Weights of a small multi-label image tagger: num experts 8, soap at rate 0.0029.
Rows from block 12 of a small multi-label image tagger, named by matrix and row number. Rows with one number within an expert belong to one neuron, the router's apart. Each number is 128 + 24 x the weight over its row's rms, rounded and kept within 0 to 255. All counts start at 0. Numbers have three digits each.
After each expert's rows are labels from the 100 images, of 14848, where the router gives the expert most weight on average: "top examples" is what is common among them; "place" is the part of the image that holds the peak. Only what is clearly more common there than usual is listed. The data: fractals drawn by 1,000 iterated function systems, in grey.
# router: router (model.blocks.12.mlp.router.weight, 8x192, trained with AdamW), inputs 96-191
# up: expert up (model.blocks.12.mlp.up, 8x96x192), inputs 96-191
# down: expert down (model.blocks.12.mlp.down, 8x192x96, transposed), outputs 96-191

# expert 3
router.3:126151147134131084145188110117133104127180134113125146140162115142102119107137130100145117153129153097108124111120070134095150128155098119130086095146124107132135098101142165160094149115149161132103120144128108125147118114145191140163176149099110162144152163098136151126091131165117126140
up.0:113111146114137194110143139161115122113144129099139142152118091130148102147148131122109126133122159123140118141116126137112123118146147076120114155114157092158115136162102178124112111100166098115086127141138149102147173113123121162123111105102143191132099102158135190114121103115132095106
down.0:117091116149140082165098172111100171111126170099143145129113140105119133143135137144123140130099159097124139083190105155127136101108104151132179096126090113157108127110151125092141154107112106091146119129134115101156136143137152127177150140163104111132114094122138097120125130140112119117
up.1:150153153143109128144136078165147148128096086154149134051132163139104071145144107111128162150123135182097150175150125078100120113144162132107115093139164134110118107128112119159131133125160127124105146121165172138118144134153148100123176096091148122106161092152146118112132132135102115124
down.1:120101092131159138124096159143142142136118122137087091112100144079135115139114162173110147081148123088153135125125149158122101134128128129139189116095138114131159126121135047109151076167092120139168107149138133146117118113126127164134143100143153155170119091160099106133142157168125173138
up.2:146093120127126135138149135194097115116147131120124130116180113158139137127133136090114151098160111110101097173128122114137118099151164153127184112123117120118168113137100145117146132125123166131161113138114147130132127151105092139111111168112144073097131073113102130143136172125132157078
down.2:114141101132158142147155151132139151139095119138116169167178132110112130157165111160143070161171145134098159106142122103126097112160095126119113134108112196158126140137163161133110150092119145095126173109162137110095157172123132134139122149141141166106117109140116133108172092165106115117
up.3:140134117158092099143111112126109140144123141121152156117158124126152096165114080143142088107127135141108160146140131105095121163131180126147161115132090140128119107123111134131167142130125126145106090137115112112137113109055094113113128124141096157073118125103140127135143086143120160096
down.3:093081096136117162100145149141133156099130144176136117127118105165139131113157165187129142087118110155140114121085142132172151116128101125137145154127136153090104090134108131136113085125100119124121148121118108133084140142153157148102093163083096103123149101109107143114137127110139103179
up.4:149152138054123152119130104127142128155174105104123118085129123100110169141125090089090127139141128094119090104099127129115126089138155115093123126108149124096124120180148099108131149107105113165126155123126147125057125120119151159074150122118111139110143136165126160153159131108119175113
down.4:149135147097138141140086139129122126097098152107146110179103105143132100151070105111108130152124128160112147134099125150147090127142103098095101118101091155116162110093152098118153116143152113140107141066102110092159106137120111134130133101120155137142154110156127092116092125190142111146
up.5:140117127089092116116142163104089143136115123131146172122100093106123134134133150147153148099132094150123090135165171134094121141153173109159105137100129072094157102101130124140132152105130158119121102088170117112138118091151133167137116201121086100091142143083127110114141112162110127105
down.5:078117113146147156135139158151146129136133104146113161088119160129150070121115108152144141092129120123117114151107136091128141117119099151139067152172112146110082138137086155157095159136145139173136137133147141151155132160116118111126125153090142134112134119115126172147132094128104131116
up.6:111163134155090084095106155089152157095136135121149142120164139102123091097149168143116104159139102089095108115133134144105159104111065121115140164100134122103127135142087132138136142099146151104157107117171087126145105124144096133111150101125112163119127144182166123112158124160098121151
down.6:095140126087096139132090105135104134158156087165138114184071165081117156136167116111112149158120138139116128110125129095139081127118147121137112101132117176175182166118134170155122177114072115121096108140097110128080149166100137131106108118097109144120168122118165144117101134090124111112
up.7:110143114114132096146125135077156091083145138136091131075154128162144142166170114133145144102143118104150107117107161096145147116133106128091122159134160137134129103128153119136168158088113136139150146142132114103061073104115137128147120097096124165107156137115110147125136138122073128139
down.7:102121158149110095128122092138139123156157119117129123104120099145099128135118155158130127132124140171079084138159142146127142126073124138127139128118166121134110140133105144124124102158164124137121098107103138147112113114133101110119148087153165097133124113162093149141118108142119166178
up.8:124129115180121149085160121125107170098120121125109136110104138108127142170121113125149168129103140122127118127159124087145103143069127169111102139141112118138110133150121135136174136111123159094079148149136140143144114118130122162103144132142090110105122115168148120117119137146124128167
down.8:129100077143106111121158115133128156121137108132156172162112109130134137144131154132103114135111131122141124124142152104103145116145102163133182142123152080150119114106112129134068151130158111122207109114152135115115123119148108150171129122083113163108133135095131154106150153143144130144
up.9:094139138127120076169145129105126149110124134133108118149163134128130123102124107124158138091115126157166147090166100131162126141173122129174088108193121107099089123108150156177114108109141126166119135112117155108079118108124135091110174088078109132094166133121100127146115147130125150100
down.9:156147122109172136176083161122129115174134142140117157103102145180142095113141133146094136150199129107083115137078176124100130140119129125126116175097125140132089135138133078097144115142128148146139116122090141135119144125166121102115097183148155094144105136142142117136140144119126094156
top examples: dark on light
place: bottom centre; middle right

# expert 5
router.5:115129130110130098170112123133137106136136132133131100151124120141158129117109152096132099165141155146121119153147130090146114093165158141090110161102129157103111124141107069116127131086096135183125155108082147181124141116145150135109120152104155157113127135077123118140097103139116127130
up.0:145108108157138122120162182133123157091164112139099131120153123136182118153114127116125110163133131123119114129164149145092109151132145126112103137150085127156158089135142130119117134115121140146151093126138138140124115127139161094113120130100127166097112173103100139092083149171141121126
down.0:102110131170084143167107087074140119144095146121167141079137129124132152113146147107123193153112112128145107132112126145088089099127127154155134088171125118100142118108144113142117147120116155100146140170113110125172131103092124134100081102109137119158137082163111122103119152154136132123
up.1:143161072168144127154140114128086111160127181118151144101196142126070124161114109099141154117140134140112105128120138183137142120134149168119127128121100096108145103116119143080150074107114161124112118119128110132123118117117125132107146155133139140095117116148111126174115181149122125137
down.1:125101120113114136126109109132140173160143114128126147141163060142130119129147123136148110104121061112130116142123142097113093149154096146130061129139131149099149167106131164170065141148144142102136113137117149109144147146149131170125136137135128110155148123099137118099081102142128126120
up.2:136128112118114136119149122155129129131126097136110133122135120088134136159103091178134081096109120111120132152127104145139166128149153113116149098119176130114130076169117166105105149101107108095088109086168153120107165118116098161139093146132150177174071141150131125118101115113081135130
down.2:155146160144133093081162110136122146137118126131125113120117143135091130073156123127124125130122159126160090103090137136148102109121091138129136109111149072159154119148166114170144138089118138136109142151130055099134111166132146119147151090126096111122148117113120122096117156176133171126
up.3:143115147097112140134141109141150124120134142151089177125155133122114139131170127145140170126142134181083144131087135119100151135118189123092126130119126105108139142133164122083137097100133102145121120123137142121109105129110186177124115119176092123160149113212126111136113144100136109152
down.3:102134125140114118097101130116128135126117119127144102142125098111145116103151105121142115103177141137102113156125135159184100160098153150121089130114079161115115115140118108189100097121144156169147102117137106108136086157131121119103110099122145157131133123136140142122149146163117124115
up.4:155146132072100173135106109128132138120124161103062117099141124104168118124100147169131123130115112114112130146087094159097141074129110123143138130115149147196057130134125144104141139145101116116141124142144125123103120146097152079168144126155120168128126099132147110110139174135090127113
down.4:148139111076126109108105165123116131139114105160123122157157130115101116101150094124118190163119157146153160149142124140144138139166128106087152115097150125093135097104144139143128106110127147137088136170115115106199146136120083132142095098089124145142093123141135137140104130157106106144
up.5:139116115090132135127136129092110166161095094097140108085144125131140148138141121092110126086128135100136147128093121148142102126133115133122158156143117145145131099148076131097150114143080082145137154120078183130173131149149120139090163104087159187144133132119123132123092170110129134121
down.5:124178108134142122135149064183128110160143113148116153085122177113121171128084167140102143145131110132132108104124126154128131100125135138140148098128127140152110176101178159191110146134166181100141113137194145114143130099139130114148107142101116117087115098140131120104095119114140093089
up.6:149151121098143145152085139094110101126132123174143137079163114081110170125130107107122101110123121164171103153084137157083102147130153125099148138131110177151146130161150126133133150116097115145122160142131141102126125108122124132141123108161114182125092075168154111126129156083125084125
down.6:125108115143063141107107125166124153137145157109097160130096138165108105124138115081175155127153138132120137140138125150116136122137131132167162107124136140186104157085127105139118150154112133128100153129104118107094167146149131098082129140066121146115140126098097125143115164151154126143
up.7:153142139129124073087143163125145123108151101099128106146133121147128120150116077148081139156110147148161118146092140117141116086095155084120119082129144170157144069135082122094100111156135122139126112151125146112144142136117109139140108139104148102123129112155105123109108135156151135080
down.7:165134126120123129206116108111069144165120119119156111119122153104141099122106131135121139134123105098137159156109095126115167150158130095136146145117099121122132162117138078098137169125124090162131136134137132135127136128091115142111115158158130138107118150136121177124105110134164071107
up.8:134122139128120135093124067090144114140177113140160111134112134168150127135115122142154100099155138142154123161129151123127157094111110118145095126128132117131108127150095119133121134119123123135110159155080135069122117142135095133094136124115121152103124111131131135115166158155131116122
down.8:146114151133131160142140127130093104147094131135161107152130114116135132095152142127132155154082144107093174087108102145129125141130134123147144149106140161129110107113119160111125104110134112107171131104185078157146132093146110153141158116114104135167111148113159090167103101098096108148
up.9:156117148103109124095128112155161150113153154125097125088117147126166126121087081190174193142143110102121161111135132169076142097132105157110211126133120093140106096161145136153134118134110159181146122105108146098122124136143096104114155134120121164168111139093104121135106166108130125108
down.9:118144152139142091106149129127117129108140170172109144160150117111125123106152144110157113154173101132136123141129121113114143144131174133114093155158134144099136126110148143136166154112118200111134134196127112089118124119137112102127067166152100151071157154123147117151107129143116120120
top examples: five maps
place: bottom centre

# expert 1
router.1:118148101138085158100123161166164139167144135113136152120154151096130152157149142141166135141124099134131095138165121164167124155141152169120131115137112151115137142087077075159108183110090134112112116104153115115138173112077141156134153103127091130141152144094116110125111115121164099140
up.0:085146133101108129121111151115123150138164111129128084125193133142125168119161124108106121098168097142112141163154093081169134134117079155123120146157131143107135114108118123160138116149119139116146101103164164118100152108163120135140162135123152108108168132178139107106150161131134162138
down.0:158094125142131151093112140123118102126106132155116133077090146152129116123089161149140168140127129116154105063131118133129123085137158145125180118113121129121150112165118130111113132107109106142173121150145123146112127146126108140147140091147174114170100118130171137137115120128174112117
up.1:085128108124149118146141154103173107076136117141102127168096139112166097133097117104110144125084113084090147111137111147139105131114138090094121155152088155114172137175111120120075136165128118091106109130116113111122103172108121115091116141117102186152122098110061150102121116123123110102
down.1:206128154122110137104102105144117135149110158099138163106169120159107134147161147133117134144066173131164142119096144109113095112129172151142133116155132106165107173117142110151160141083107107115141128102154108129121127116154140187168129110125090118114143126119160155115130153119114128095
up.2:102110087156085125129120164144118161139127142112126156122111125086161073126121160165100189114106131133152107138158109133125127106150163117121132101117184143123096112126127113099144125110089130124109102114168190127142140128137152102117104137089136152140094098101148137103127077131143113109
down.2:120110118128144128141121114102117105103131132124119143102152106165168130146165124131137116129133119102125120094094107124161111118152080125120112127120106129150135117116121155102093141183107134154116107105055123051163145139161114098106149121127123089102158110125126150090172151186131122118
up.3:152143171106167115171170134130106096122129136119149164135149131104086127089127133116131122124105143167091129160163146142114108126147126112153132111121084146139127133138112066139122171110114152065099139117142112156158092145087113105145111142156099126130131102126101133150091110161127137118
down.3:104137097145083124112119112120156135100140131133120105130096147108120132133132153135125090146176137161157128122080120135132142059154132133128126132131104138090116119111177172122154107147099133145123161145113123168072153127146134138116122128109133146082103171106136136151103117154131109140
up.4:128146127102111133140126156149096114135115087157132141130133122146170089141125101152161127108129211113143110076124136153114092137192109118141172125139118128110135113113131101083125121159164083104122140111120137072133120140108127092095099125134115116168137167125166122104152110139156126083
down.4:133116154168095105169140166122141164097129136138144130105134153151118131134145102095123119123133106128107128150117113138094086174125100093129099108113108127203126111145076125143158119172138136161096166121116132134119150169146139161146109133145181127101155114134097170125079119117120135127
up.5:096117125152083135136133139122153141118134130131111124193160135119151143120149154125110140103158096111114117168143105116159129134144106113131119169149099141089168082151093167138119145145164124104128164124140132079117164141125067136150125106106145116109154107151134141142187180132130173106
down.5:122112164126157172099068168115112109099131112122137084109060114140133137169113118128146153113110116107130130050110151130162123132107127152098142142138123103137137161145147104122175139087106134135138076152172137144126109127154132133156149117172127126148119146114143149138136129103169114124
up.6:077148135153115139159122130118140176124132144160138105141186118126116133140181116118121113065160091135117127129135109110169116128137072144146116182123142119151156129127115119148158127129122135119124112129131141099092143150133101130130152168096160085093149148131125085127153163108125168150
down.6:167091139110111159146114137112117093112129103125132116111057126161131119147086132131130150140145125110141144094122098134142157109113146138131160110110084119118099116184090140125111121088109145171158113157131099124139133144152121106142119106155163136173086112146147120156116128133152099138
up.7:092143110129124141106123151160126116088143146102115134112101146107168127072115120141133161145146102163140127103143128115112133123152072184131108145146136088091147092109138125149143164130131085091140137123110112106146109098194169130092123087116169138129141132084147118118092108085169143137
down.7:148116127108121112171129091144121126171099122124119094123157120133093122147158110090108092106146117171114100142127129108149136160121108134152114113087101152118115159168175068115114138098121128109134181132126111159117147182103133118128111111112143162114110111152155117156130120150097144135
up.8:163160159160131164135103155078178161143126105109128139155082136154134133122160143126126106124133134140121096090143128096142109175101117141145080138125092094151129124129103102146080113127147103113140125139118111131118114121097123141125152107122123087141130114092122146092094147114149155172
down.8:123123151149123119167139146138099113102125133138114122157130118078149106090145096136113092098125103148151153128104151117156135104131118109111139122134115175099081126174181110150135107166134119168107157127157134158140173162181129112141122150149136147134159132122128167134118094092109088068
up.9:154145156116108141119108166154122134139121148106116138155144137110106141073117098124138132153127146144127073107194102146117137138130057117123109145102134136156099147172129128126122126093108111108163113090112160152096124138141138099119122116144124129100116136112141117160111206102090115165
down.9:126172104129130174163107100122108084147157083147090131061098132153123111128149143145141099147131127135130159093128150139116082100120181114160190107117127117143142121099101133101142155142099145122118173137077129097138174169097099150111120122078144103129111140123110150125155124135132126120
top examples: sparse; five maps
place: top left

# expert 4
router.4:142103150113129141175108103098138132112146172117176125144105160154154086113154167098125100143127131117166114115084139155167100137124153093130144133130120109153144121127145181106076105159093097133148202102154144127089114164127127127104121107107129164140077127139154108161126147117113082137
up.0:141088114130129121084134142106139114153132114119163152141088090129134098134115136144163137164123097176094143146103141149116149099165165136134145127134128097115133149118134150119131103173115117149162118112147115112147117150142167140103111121101129156143085123119150138102108123097148143133
down.0:141156112134143106129134122130147132171091096135122105120131153147136144121133113148133141078149155112114132103140119087114139065151130144153157165106104132130142123139164147156084117080127149135106125167132166125138136112158121114164127144136155147120127127160143157151124142124115133124
up.1:116114151142118095135110156113131113134119114142128162114105126165159161160134126140096105128127132150161098127108076116116104104146115175129152131104147093162172102166137134145122166128115121151143165154134179090147136123106110136125124089185112144131153150173098136148152110148150124133
down.1:131121094110136151097152151145112104129110134136139145128139110102110149146168180111080123102091121112148100105155198132061159137123114154143115123159136130138120158142124150115135096114148101120129123088126145145147112098148147092121137141144117137104064071081137116115117114129127080087
up.2:136126112107096141164137138104188102121123136129123114133147134158119084114123091131160162095122115125164104144133126131134122115168141111171092125161146097127142197126171127116121126113159095123120097104135138129087128084132191126170166152153133123112123088152095127129114139154110097120
down.2:123115141160123162119149122156130140167132119113099143144165119140107147137091167114159117158133131127108115120171125105099143113153135180133133086092151170140125109153094153108117115113140147105128157145156119094156144152112076160107139127083132121155108153139163121119115092108113139131
up.3:139112103105151164153152160098125157113146115107162085118164120101106153142126142099151159092124151138108105123153147131142138098150121154074158141112106143119151157135077094127099159089117163131126156105136154149171095156142118111109117092122106105151107121122154107152138099122120141122
down.3:151144176155106155131136166136138099113136154146113120116096136159167162123146119151110130119181134111166177122133082137150147095113162100108124148129131148161098133080123146126096149162138104129088117175122106109150118111121120109136122118086134120124139103136110091078108180167148104145
up.4:147124177136088102130115100168098144142137104126146138115145105117100121084115143140082139137135155077130120108102144160154143138150120097128119118172127127103157121122143103163107118140171115114118122176161106122091132125083143157125170090129126112122129134081125116129154123152129139112
down.4:132119108096134122152155105152186100123155136123120169142124130145109097151164110142154123195124195182118159113116191126130129131118101137156093107102123120143114126172110173102164143123138124094105137147174100101142122106116128133103114168103101153135145154125136152121111127125130132163
up.5:110143122128114137138119120126133085096090163109138111132128144124113134166139129174167159161159152065173157160140134129133136075111179159119104084132159120144159171092105128110126093141108192113137141112119101090115142104114136129156119117106130102091164164146136126114139142105174106130
down.5:137116136107150142128153119100095148148134130099151110122132093132149140133169100140164135109128093161120121134123108148088149121162107124125127115130113134099130106157175105154148125164129120110122094137151118096111099099127124092151164146203140132148110141136132102126153090137141094140
up.6:139113094083131107159176132115119126152114126173157143112125164121133113087183095184163125136073132131128157121107125117090096122128147136128118129120121154113151125151139148114143136149109162134163113101096170153112141134115120146083162125156149121118140134156145131166151109104137121147
down.6:118163129175153111100108149110157127162163095115144121144151093105182154122123126090119138110139131130125123144128094160140142083134109114179132122168109148140120103104117113160117122111179159156133075150114129129144121143113133151186129169124124119132094098120130129155130180123155134103
up.7:104119128107129144094133116112141145149099071129132157142103133132114127135126155104130178132139108113145071160103157150107178145117108127167158110145147151192143093143118162140133109119164108093151122137146140104077139121124156186118124055105139141149138148147127151110136086128121102115
down.7:160144096161113156157133114161080102067124118135100114067167126112127094138138103141130084150143142156096149187128155105093138121127139114093111098138145115071106123177162122141119080116127131125162132151139150162141130095145140158152126125122110095129114136112129119112107131174084077121
up.8:137092136109106107115155120119099153163083101081118134157119138066137108139152136145139153086143136158105137107111119091103126137121170142134155151132095127147124122125140120111122101108152144142110166107114149137100111149143165155100102128132079116107139114118162149090111111125087133115
down.8:159174097092120101155111141105134126115095129138098102127138098209137156138099091169120111139101133140097137131179144158129125129079139143144162130130182100132151116125143088160100172145118164128086129121133103127109087109144132145146155111110111142152157068130112128133116154153137143148
up.9:130148115130131151125138105126149129114118153097159094128108081123159126127086115132113139162164158117115076158132127097109108190125121181112136089108112133120099152109082116150133107114132147112148084160122136136138114123128109145089153102126168133116148162131161127131104145084127110112
down.9:164135169157139141157145126105116111077151120174131121150117081147119152136145133116169114098113133141122169135131134151130170121140157107124085176106107129134134100102144116141168109162108108139078140103161093076119125142127116114108092141167154130102098136075101117107182095161113113110
top examples: five maps
place: centre

# expert 6
router.6:123137156123128123127098123141140067140067115129122114143079148158135136145131163130134184175110119127097155134095171120123113163129096090133110113126072119123099111112140110134121120094158130119125165151157125103145154112122072136129117120107112142149147144139111124115149104143121112112
up.0:145095135148150128150132169149102117103107146112163111148126130145174144125112116112107119099078087138145125093158118131168122126147128100151104122115066079126144173151089116140110154072145134127116092105109115105126137112149131117121158155128137145114111103114179168105141152173136155149
down.0:111154133095108126126109090105172113129139137130093115133109091105096108093157142146103122138135168117148139161053140145131155118141133142145111110097147175119127118129145148135115110155115126111181119147137176197149092200135103136137097058133141162117119140121115100134116146107121095117
up.1:115115133170122122163140121138148132111149110129165133120138133127122118111118089188107177085150132153111142102113116136121133110137142121137081116129126159146081126102130133151126142155089110088106132140122097123166087142095092128103114138117129134186162088111103119105101142139117206146
down.1:131096139092133135120138118117114143144102087107111140115139129136158129131120166097158068121127142109123104109093114111114144115146130172128122119154140110127150142135099114080150111131116134165132136117152168148098132180114153118124117126058128126123134174114127129159133134076089061122
up.2:140119131146123132169121081100095103119069127167144163141104117163095087141123116160131150111101126151124155127109125123091124108094148133152106117093160141137153093117157096144118100133070126140149111188108091115174110117110119125147130109179126113095088122098158124141141153133121158172
down.2:107131119151117135132140171111144163127176102102078109111109168123138139113138131130129100151129118146146127100155141129118119121184135092122151148167121128131068128161143178101157135124156104106166142097137126105095106128109119080108182130093123143149197140087138138121103062170128120124
up.3:118123094150152119156129138154140144110130131110159096149105114113099119110120182134095125108134111140116157083156135087143155130134176142090098154127147130132105174129099118134152148119132112139114159133117121127168151141157121187124135109081113177108169137093105109122125156125123104152
down.3:133111112135152106132165144140130137076131127153142115120060126101118163128118120116131146117109180126158087158111127148121119125130153127090108110102117134161178166119116134123100124145098172167138130079122121169095144120121113137180135119115149174128122097120151133134060125112140112125
up.4:125127109145128135084127112153102107124109094139108114130128111152128140095124145093144118087124178127127133109180142135114123134150135129145105114132087136100141112128147134221173145136090159091165088155101159126126120170134109149142111140089131140128120164154140136119138142148109172108
down.4:134091115116150116137112145150132136076121138145159118160115125105139115153148113110131135135152150129104139125098130142162104097162118092115089162124161119157132131142108112092092124128148118124058113094155122130109080109118133149119132116136168116150142135152155118143149095134169107148
up.5:109126124102082145158118133127132109109086139163140118112102133190094097149148091096114041113102113124148111142115122097106097129145137119179108173164122152123129120140141140138122142174106111120075126071137126119128161099165127126087130093152140134114141133132122163151098128118099130163
down.5:110102105150152155166065143142130136149135145105123143121122124063154113131139150144129187103141120171107148102151114191134153117118113117120138096126130122114154120133129161140137104123137106093184118187113119107145124145141138120153112157160146122116146111092142106108124147168147121150
up.6:120115131142134105110103119152123118126154137144093117154123139123095084131116134138137128070112119141146108110097115132153154083129131112096130124115160156142122097104123145133075135105118119154147180106124135136108119112138152143135137122144116080128077052095097155160120122124120139125
down.6:130119150129152168143106104133112112151126117146123123092109122115130152152145128109147119167144109139104159102125117150110060183151137136122118158134172115090126117097137132121140132120110117130160110146103134118165149099084133093130162148133128171122199151143129092110129097108122133110
up.7:093141101102149139132103058111129142132128117110136126141144145167151151165140159103153108123141102142112097116120146106084128113124093102178121133155089113129112159125103133109160148120120162125115136159154133120112137154156133085154159129161127160120105134091140113114116104130086160122
down.7:153144131175130107098168174130137092105140133151124122086131133126099124114118105158085156139091135176138128082144158122136147136125111168136111119128132163159116132110134105172135111131136106120163140118079144114159106122116136143082100109087146117090102104111136126139133156163129128113
up.8:143099113149115143138167125090091125118105089174143137084125118143139099148127130134106085155107146125119126118166149133173123126103070131144142129175132168116117111127158097105149111117151158132123108119133130155092127129134136105115160144103124143099154114088120110134144119138114144174
down.8:115160171149089096172103122135168094101129132115168098171146134148117186144154106133146137118129129103148133138149095126106115141156137057147147153119139079109095158117112158127177116161089125114095156144112082133162124086119122142146140122112129084155119146087105153145087110117155110139
up.9:130161173128115142119173125119109112140102112114103117109112129142153127132157133105170120126124181128087131126186120082094083110130133107102099121152148109146141152094136093146130096108140164146143116155128122148165105114094148153145121094092142126167112100102145122092122188092125124105
down.9:112091102110151154118087109143140174105107121148135104155151141084112082145133102134132163139134074097136094157090141116127159149122125127099105161133143133100103099124154131118111112126135108154114181122151155118142158146176124115126121141148151145146112106149105095137133111146128098131
top examples: three maps
place: centre

# expert 7
router.7:144093158090163118115133140095123122165153107142122136091145133112110168125133087115119158103118151139138108155119130136130148118145147127112174126162154173100099082131169096109139136120075117136100112120114120119130110156107118123104132138163126102128103152141139131125120153115113166088
up.0:128131093100131149141145103134142122105129121128149141129157105121111148152153139100133144110174125133143123131109107095164128132055129161160135123148126119168149087177120139099108127153139127109112110156109162129132146134089114138119159126135140102122164159127128094124142198086089135119
down.0:168121152107157107113089140108123108102161120164127113082101125171110102110079138142133140132129155120157101145147127102138088118125090089136163169111078152123117138130123113125129107131123138190111124149171098123143108110149121140105171124115121083142089108131121170136122109183121141091
up.1:111075149120141165106148116156128166122156189101147139127087160134092120142106088134144116139118075096133123115129096087112135115157149148105118100152072134117120142162132088154154124114106192126149168091100149126119142051089134149081115133161121157117117115113149122138123117095111164119
down.1:131170120154137113140168137116168157104158121104135116147168136211162145124167121128081128099137130134111127094112168138137140104141107096159127121105150162120087107093127176149131088114156140140126117133199131167114140174120111110106120112081160145168117133112144131116121114130124117126
up.2:118134111103138122122137114143135081122100131133133119152093147110129137115137148100146150154169108117148104105117164168181109127117123116143142103149100094131087130065136173124100117129192093094096121156117141100127136123135118143156146128139164151109130134130142110120119135126163076106
down.2:153100116118087122131119133135141097154131108118103095081172181178140115162148112151134126149140158129141125097170147087100136138113139164108170127132158126153138151176111116168123138088117163187117122131159131132137165134126141115127125118127113088149121101122130106105151122099135145157
up.3:121126178137169132072161146106128114135110111163094153135084182136127117124112139101142169126094137119163107158133140174130158102127106122141144170127114189096114137103085118174068121146126118141127136139113083150134137140152107140124121112125125134083196107111121135147160150109122111106
down.3:128132112164114116172080129151131113122091123127123130137124136123124125144119146113123106124129142142088177098110140163103109088147063140083120109143077122142136127140168115139169131138123121097136174141149138129169130118118139148136150142114110138158105078133139163155063119124138107138
up.4:075165059073110161083107166134165114109132123132145117143163149130097137099103139093117115108106144129167114101100102139136132122149122158179126120090137145157112148110117103128121120122092150124120119154112115118119148107137159124120147157133119170115147141153146157086112137130115126135
down.4:168091141156155091167142090118121157174115147132102139169093120142104114158116127147120148129170139124099142102136162124130130147114116073106111122149118117152166129145165098131141116145132096177123099081094141174126156149110123144132110155105148129109120118090083116138119186130092106132
up.5:121132129114130143089096111152159151142139149133138100119107102152170129126129126138142114109101127113134112143105120127124111150103188093162138125127103139152111117105145167078104137155092135111129171168113085175119148158115170141093145106166125120074140124104127155148135196155099130123
down.5:117141163151134145167097137138129121137120096101158131150116091127129152104128132102116120130117136166116132141109175172114107111093059074158110117109106137150125161159134123179156133187143152157102144105130179125105136087158128127154129151111146112180114142168114149139179157132127121108
up.6:130096129150138136153110104125136096103127095122122099143064141133119156154158138171095143146102168138162113139075140100127063080107205118146144104127131102152121133125097123108128115126130108115156119133107082118173158148144123143122137123127133158143132172104161131132108127109151062157
down.6:131172168118099136107109148147158077145133134142176145116109062165125133084107101077130109106135127148143133155152125148128147127141096107104150140139131140077107137113156107122140149123097115140130157109129160135091098143145132100118130128112122068161091141095142100089153120115140162090
up.7:124155115140133087148108136101125093130135127117149093126145155160085167131116093108132107123139115115118122110100115128137128115120128104113117118181158144149099144106141144163132122147123137169112066139101112115108129111151128125085147119184147080141105183132124103105116163102114213125
down.7:123111129114119088096150123131123194137145132128142156114145137067153084102125137101145142120160081136147103118128116135127129129117146134125123152082106086119165152133114109094134118161120120088146118077114150120114156147127105143170117096083140141117183061088113122140120129119155109115
up.8:121145099159124124159069132114100116133096145138166136160136142193098157065114124131128121133122125160169119124112072095134116111153097116132159159113134151089130126134160083143141107157106118159161124150098137155102106121165125092136128139143147124126122133130156074150149131127161163130
down.8:110103102096115124121168116121154144129149134122110130114095131113187110169136146158100088121182130116108118090178145111098144089097154141131084106126139118134118147117100179120098157114132154121136108091167143134111133119121090127113135117142123140151121111121158157145106147119116148110
up.9:115162143113079121104106128093096128137140132158137128164170115071075138086111093127147146085124163092142147141132110114093129124100138122145106089101161120127161102105121115150141123125113137160122099094090154148144138143183137109184149121150139117112108151172142130100110146121118135155
down.9:133140129141132089136133129161117149065138157093119166119167134153158112150188100123121103139123144124152118126095123139155129165144143174106123124149100143159127099140157111092127133134129116094102183091078092156135110139111133124088127162088140126092188140108134126131162147118107084109
top examples: two maps
place: centre